{
  "hop_length": 160,
  "win_length": 400,
  "encoder_stem": "single",
  "encoder_rnn_width": 96,
  "decoder_width": 128,
  "decoder_mlp_ratio": 4,
  "residual_init": "scaled_by_depth",
  "optimizer": "soap",
  "epochs": 2.5
}
Rows from block 2 of the audio encoder of a small encoder-decoder audio transcriber, named by matrix and row number. Each number is 128 + 32 x the weight over its row's rms, rounded and kept within 0 to 255. All counts start at 0.
After each channel's rows are labels from the 100 clips, of 14976, where the channel reaches its highest value: "top examples" is what is common among them; "peak on" is the class under the peak. Only what is clearly more common there than usual is listed. The data: short made-up English sentences, spoken by a formant synthesiser in many voices.
# conv: width-5 conv (encoder.blocks.2.conv.weight, 96x96x5, each kernel summed), inputs 48-95

conv.27 [116 104  98  71 117 151 142 100 167  77 175 112 202 137 187 141 102 132  87 115 128 106 123 161  97 164 140  96 113 101 106 123 110  87 119 114 155 101 142 174 143 104  90 101  89 163 128 136]
top examples: /ɑ/
peak on: /ɑ/

conv.58 [143 151  79 149 167 121 118 119 134 127 120 149 138 166 163 138 114  86 153 115 105  95 153 106 128 133 149 115 113  85 139 119 148 161 133 123  86 158 124  98  64 193 145 132  78 122 155 161]
top examples: /aʊ/; "our"
peak on: /aʊ/

conv.40 [120  77  82 143 178  87  93 101 170  81 131 157 119 204 148 113 161 113 123  96 100 183 112 120 132 127  76 122 110  84  85 173 140 133 160 142 100  88 101 110 120  74 142 118  96 137 118  99]
top examples: /i/; /ɛ/; /v/; "every"
peak on: /i/; /ɹ/

conv.11 [124 137  71 142 193  79 117 147 158  86  69  96 136 127 157  89  94 147  48 130 132 179 115 113 165  91 119 122 119 148 117 165 100 144 138 113  77 129  84 126 143 133  96  99 113 117 124 159]
top examples: /aɪ/
peak on: /m/; /w/

conv.95 [141  73 117 199 122 131 101 138 139 110 117 193 144 105 124 163 164 101 142  93 151 177 107 217  65 178 154 115  96 131  64  63 106 132 102 127  61 128 135 128 148 133 122 143 127 128 114 182]
top examples: /aɪ/; /m/; /w/; "my"
peak on: /aɪ/

conv.89 [114  92 119 128 199 187 125 153 113 169  66  99 133 144 157  97 102  95 205 127 150  79 152 144 108 144 157 142  69 120  73 128 150  77  63 144  93 149  97 147 154  90 186 138 130 139 123 191]
top examples: /s/
peak on: /s/

conv.74 [163 115  97 123  66 145 124 154 115 145 138 186 112  98 159  87 177  86 107 135  76 111 155 144 176 115 119 115  70 104 137 149 137 146 108 155 108 122 133 140  67 110 124 126  93 103 130 122]
top examples: "his"; /tʃ/
peak on: /ɪ/

conv.25 [117 122 117 133 135 120 117 168 144 115  95 151 124 150 150 139  95 169  66 104  90 178  99 163  95 124  92 139  59 168 126 113 126 151 189 152  94 122 202 132 115  85 120 161 163 103  89 164]
top examples: /aɪ/; "shiny"; /tʃ/; "child"
peak on: /aɪ/

conv.16 [157 125 179 101 141 120 137 171 134  57 212 128 114 155 103 129  90  71 122 136  99 106 169  57  99 152 110 129 129 151 108 108  60 100  81 115 161 181 122 195 136 148 169 143 149 120 139 157]
top examples: /s/; /ɔ/; "this"; "saw"
peak on: /ɔ/

conv.62 [148 128  82 187  60 175  79 106 155 170 147 125 156 154 156 139 113 152 102 174 161 103  87 182 100 132  77 136 107 122 140 133 197 151 127 154 177 123  81 129 109 103 116 118 107  73  93 118]
top examples: /æ/; "that"; /tʃ/; thin (high-pass)
peak on: /æ/

conv.29 [116 128 115 112 142  89 113 166 124 128 136 108 163 157 129 145 116 143  82 112 115 183  98  99  91 142 111  91 107 131 112 135 137 114 218 175  60 131 102 163 178 127 141  83 143  64  99  63]
top examples: /aɪ/; "my"; "quiet"
peak on: /aɪ/

conv.87 [114 104 177 141 138 127  92 181 104  72 110 117 118 128 178 131 130 117 139  84  96 106 138 123 180 149 112 147 105 131 134 111  55  97 144 117 110 107 178 144  91 121  57 121 218 171 110 186]
top examples: /ɑ/; /ɔ/; "bought"
peak on: /ɑ/; /ɔ/

conv.9 [115 107 153 160 156 103 124  81 137 125 145 119 115 108 141 152 136 139 165 123 144 129 140  66 140 129  61 163 134 165 137 133 105  81 190 143 101 117  90  52  97 128  51 111 144 163 152 111]
top examples: /ɝ/; "later"
peak on: /ɝ/

conv.20 [125 159 160 119  83 118 142 111 153 148  95 102 111 205 114 121 114  82 115 134 121 137 137 120 147 148 147 156 157 209 121 193 104 173 138 170 140  92 123 126 137 149 161 115 186 107 110 173]
top examples: /s/; "this"; "she"
peak on: /s/

conv.26 [115 118  89 112 102  86 121 109 132  97  99 101  65  82 121 136 106 107 123 135 105 140 190 145  92 111 116 128 105 124 125 200 140 131  66 141 105 153  98 135 105 101  89 153  98 101 144 137]
top examples: /ɪ/; /s/; "this"
peak on: /ɪ/

conv.83 [128 126  70 155 147  94 114 106 131 117 109 127  81 188 145 179 168  62 121 151 130 145  96 156 149 107 100  63 183  91 105 100  85 168 136 147  31 156 185 136 107 117 126 182 125 106 145 130]
top examples: /k/; /tʃ/
peak on: /ɪ/

conv.38 [110 160 164  82 125 147 146  96  87 111 168  94 152  72 213 125 135 175  88 136 158 109  95 141 161 143 130 114 182 173  49 144  88 141 206 165 101 150 154  98 108 136 157 133 115 127  72  82]
top examples: /z/; "very"; "is"
peak on: /ɹ/

conv.34 [184 197  82 146 142 123 206 196 114 121 141 138 137 106  66 127 178 158 134 124 163 104 147 123 112  94  67 103 162 126 115 130  96 133 201  96 119 166 156 183 129 169 113 108 123 119 133 117]
top examples: /æ/; /ð/; "that"; thin (high-pass)
peak on: /t/

conv.90 [190 152 115 125 137 107 157 147 139  93 133 169 129 162 112 136 117 106  94  98 148 159 127 129 143  91 109 131 149 126 129 134  73 134 117 164 110  99 167 132  83  82 159 128 148 140  94 139]
top examples: /k/; /tʃ/
peak on: /k/

conv.31 [ 49 126  81 112 146 108 143 178 173  79  67 125 140 198 182 116  98 101 133 118 100 168 102 133  91  74 135 153 105  99 150 137 157  79 118 131 132 156 105 132  94 143 119 132 156  30 171 130]
top examples: /ɝ/; /tʃ/
peak on: /ɝ/

conv.33 [158 130 125 134 113  60 119 122  99 140 104 172 148 159 145 109 161 163 149 122 122 124 137  93 132 118 102 132 115 123  79 140 144 148 141 123 110 165 118 123  85 152  64 103 109  51 198 194]
top examples: /ə/; "was"
peak on: /ə/

conv.6 [152 107 114 186 118  78 123  87 149  70  93 153 149 126 201 130 131 155  80  87  94 148 158 155 103  89 166 176  95 102 133 152  80  83 127 143 125  80 186  98 132 119  79 148  92 160  91  58]
top examples: /aɪ/; /f/; /ʃ/; /aʊ/
peak on: /aɪ/

conv.18 [130 128 147 140  65  59 125 109 154  90 146 112  92 102 121 143 114 115 162 152 145 100  97 121 133 155 147  61 115 164 140 149 154  75 109 165 139 118 139 151 132 123 186 103 165 121 158 191]
top examples: /k/
peak on: /k/

conv.17 [ 90 135  71 170 159 131  88 127 135 159 118  72 107 111 135 201 152  44 126 149 127 167 118  64 132 133 116 145 142 124 186 150 124 122 131  76  74 168 144 133  32 112  98 124 141 106 137 122]
top examples: /ɛ/; "is"; "where"
peak on: /ɪ/

conv.53 [109  96 140 137  85  59 132 107 154 154 132  85 155  59 121 156 209 190 198 127 172  94 118  53 168 115  79 127 129 213  97 160  76  79 109 100  81 123 157 116 129 148 164 107 114 132 115 106]
top examples: /ɝ/; "every"; "our"
peak on: /ɝ/

conv.55 [108  75 178 139 116 126 134 154 123 130 163 123 131 106 158 139 131 139 177 138 103  58 123 158 106 102  77 119 130 178 117 129 124 127 154 158 184 121 196 192 122 164 101 140 135 131 177  80]
top examples: /s/; "lost"
peak on: /s/

conv.8 [119 135 122 122 161 123 106 215  96 161  86 155 154 133 146 123 113 107 131 142 141 166 148 175 114  95 119 117 122 154 117 133 164 135  95 180 112 122  54  94  85 120 160 116  82  47 117 140]
top examples: "this"; /tʃ/
peak on: /ɛ/

conv.72 [ 72 140 163 125  74 110 111 125 130 157  84 134 110 121 110 173 164 128 154 148  68 153 154  98 160 147 150 151 126  66  81 103 183 139 107 183 112 181 171  56  63 150 117 130 128 105  83 146]
top examples: /ʃ/; /tʃ/; "this"
peak on: /ɪ/

conv.47 [182 125 123 193 164  69 128 102 163 102  94  84 172 124 132  89 172 141 137  88 110 202 152 159 134 122 145 159 121  95 180 129  72 118 139 134  88 105 137 122  78 146 108 121 174 149  99  90]
top examples: /aʊ/; "our"
peak on: /aʊ/

conv.71 [139  66  99 111  91 152  72 142 130 119 132 168 167 155 202 150 130  93 109 113 132 121 121 133 144 123 128  97  87 184 153 130 135 134 150 195  73 105 118  80 127 135  73 138 135 162 138 115]
top examples: /tʃ/; "this"
peak on: /tʃ/

conv.22 [110  98  72  94  89 133 102 146 190 143 111 145 138 173 170  92 143 118 140 105  97 155 150 159  95 101  88  71 175  84 179  96 138 130 186 185  53 133 139  94 141 127 139  93 110 161 111 139]
top examples: /ɛ/; /z/; /w/; "where"
peak on: /ɛ/

conv.80 [114 147 149 124 123 154 159 188  93 148  76 100 149  92 154 139 130  74 157 119  96 131 111 155 184 173 136 165 132 127 143 142 106 113 108 115 123 136 111 131 163 146  70 141 124 184 146 199]
top examples: /s/; /ɔ/; "lost"
peak on: /s/

conv.63 [128 118  78 191 123 131 125  94 113  97  55 131 146 150 150 124 134 111 122 130  82 159 124 144 125 108  72 141 117 174 117 163  99 149 190 137  48 172 151 159 130  89  82 116 108 140 117  67]
top examples: /aʊ/; "mouse"
peak on: /aʊ/

conv.86 [163 146 122 144 147  99 181 162 131 157 149 166 180 113  93 156 142 129 148 139 116  71 119 107 163 170 131  89 124 157 121 104  83 179 166 181 101 114  80 113 118 115  79  71  98 151 114  81]
top examples: /æ/; /θ/; "path"; thin (high-pass)
peak on: /æ/

conv.24 [146 182 142 163  69  94 166  95 138 142 173 110  97 108 105 133 179 128 154  85 137 121 133 124 111 113 128 108 207 120 169 112 118  98 103 113 135 105 173 150 113  90 173  97 168  83 117 121]
top examples: "this"
peak on: /t/

conv.84 [ 74 162 131 141  86 122  80 142 128 152 136 137 137 145 180 150 133 157 141 140  73  79  72 113 161 135 102  76  87 153 117 135 132 169 112 157 135 102  93  92 154 143 110 140  92 126 116  71]
top examples: /ɪ/; /s/; "this"
peak on: /ɪ/

conv.7 [ 98  80 151 146 120  61 100 144 133 125  79 107 158 115 127 163 139 163  91  93  91 129 160  90 188  86 110 122 135  82  92 103  65 105 170 115 188  97 122  54  95 171 140  93 158 175  85 136]
top examples: /ʊ/
peak on: /ɹ/

conv.66 [102 133 101 127 150 203  57 115 133 177  79 175 106 111 182 126 123  83 180 114  98 120 160 134 121 180 176 115 130  99 143 161 175  93  90 158 158 158 102  93 121 181  98 124  81 133 144 144]
top examples: /ʃ/; "me"; sentence kind: request; "show"
peak on: /ʃ/; /tʃ/

conv.91 [142 121 160 191 118 147 154 124 136 148 162 107 131 118 146 186 117  94  78 117 154  83 111 128 128 142 130  85 112 118 151 145 147  69 109 125 235  96  78 134 155 116 120 154  64  91 142  96]
top examples: /tʃ/; "teacher"
peak on: /tʃ/

conv.77 [134 136 114  69 125 132 112 117 128 128 120 177  62  81 170 128  79  99  51 100 104 123 133 198 106 119 161 123  78  85 138 110 161 168 134 166 210  91 146 118  67  67 121 132 119 225 148  97]
top examples: /i/; /h/; "he"
peak on: /i/

conv.28 [135 115 179 113 126  93 108 116 112  72 112 168 106  82 153 136 160 171  93  86 137 109  79 179 141 106 163 129  85 101  62  99  73 143 173 120 142 121 132 126 135 139 132 125 129 152 121 106]
top examples: /ɑ/
peak on: /ɑ/

conv.14 [140 182 141 103 138 144 149  94 129 133 132 109 120 118 128 142 158  99 152 182 141 107 129  82 174 119 140  73 148  92 134 133 174  80 136 137 144  98 113  73 115  94 205 119  89  80 112 137]
top examples: /ɝ/; /ð/; /ʌ/
peak on: /ɝ/; /t/

conv.82 [160 133 118 109 124 123  93 117 138 117 165  92 204 207  70  92 191 146 122 120 114 131  88 140 107 130  90 110 134  76 137 174  97 135 150 153 121 132  86  98 148 116 188 132  89 141 108  87]
top examples: /dʒ/; "strange"; /ŋ/
peak on: /ɹ/

conv.68 [173 156 128 146 163  98 188 118 103  97 126 115  99 156 184 132 144 118 118 107 120 151 181 129 207 131 123 125  95 163  77 147  80 100  93 118 153 125 101 209 146 120 151 131  82  91  96 106]
top examples: /ɝ/
peak on: /s/

conv.73 [112 106 161  94 179 159 145 134 115 124 124 116 110 156  55 129 118  88 184  96 135 160 132 120 106 109 194 169 130 125 108 162  97  89 128 113 227 165 127 128 129 146 106 104 171  65 184 110]
top examples: /s/; /eɪ/; "this"
peak on: /t/

conv.54 [ 67 156 149 108 136 146 169 157 148 102 101 135 170 121 136  92 182 136  80  55 173 166 136 100 126 157 147 131 152 142 111 118 199 200  89 162  99  92 161 180 147  89 110 151 126 111 108  87]
top examples: /ʃ/; /ʊ/; "watched"; "pushed"
peak on: /ʃ/; /tʃ/

conv.75 [142 121 104 132  47 100  97  90 119 147 113 171 186 130 133 169 123 115 164 111 158  98 113  87 135 150 122 123 122 140 107 177 129 138 100 186 181 102 117 138 119 136  62 142  96 139 154 113]
top examples: /s/; /ð/; "this"; "my"
peak on: /ɪ/; /aɪ/

conv.57 [115 141 141 161 146 146 148 114 122 152 132 171 170 152 135 126 142 100 207  84 118 130 141 126 112 192  99 105 102 113 169 211  68  73 108  98 122 141  96 130 132 159 191 129 176  82 150 163]
top examples: /ɝ/; /aʊ/; "our"
peak on: /aʊ/

conv.52 [ 83 133  79 178 146 113  67 200 130 142  76 128 134 161  79 135 120  82 139 117 134 197 107 147 101 110  98 108 136 165 127 120 111  96 102 140 172 182  83 204 103 139 164 136 109 106 128 108]
top examples: /ʃ/; /tʃ/; "this"
peak on: /ʃ/; /tʃ/

conv.45 [ 36 179  94 137 120 110 154 132 100 140 122  80  84 156 140 146 152 105 139 115 199 109  51 128 119 115 119 115 128 125 109 140 159 165 149 127 111 137 149 153 132 147 118 131 131  78 169 154]
top examples: /i/; /s/; /ʃ/; "she"
peak on: /s/; /i/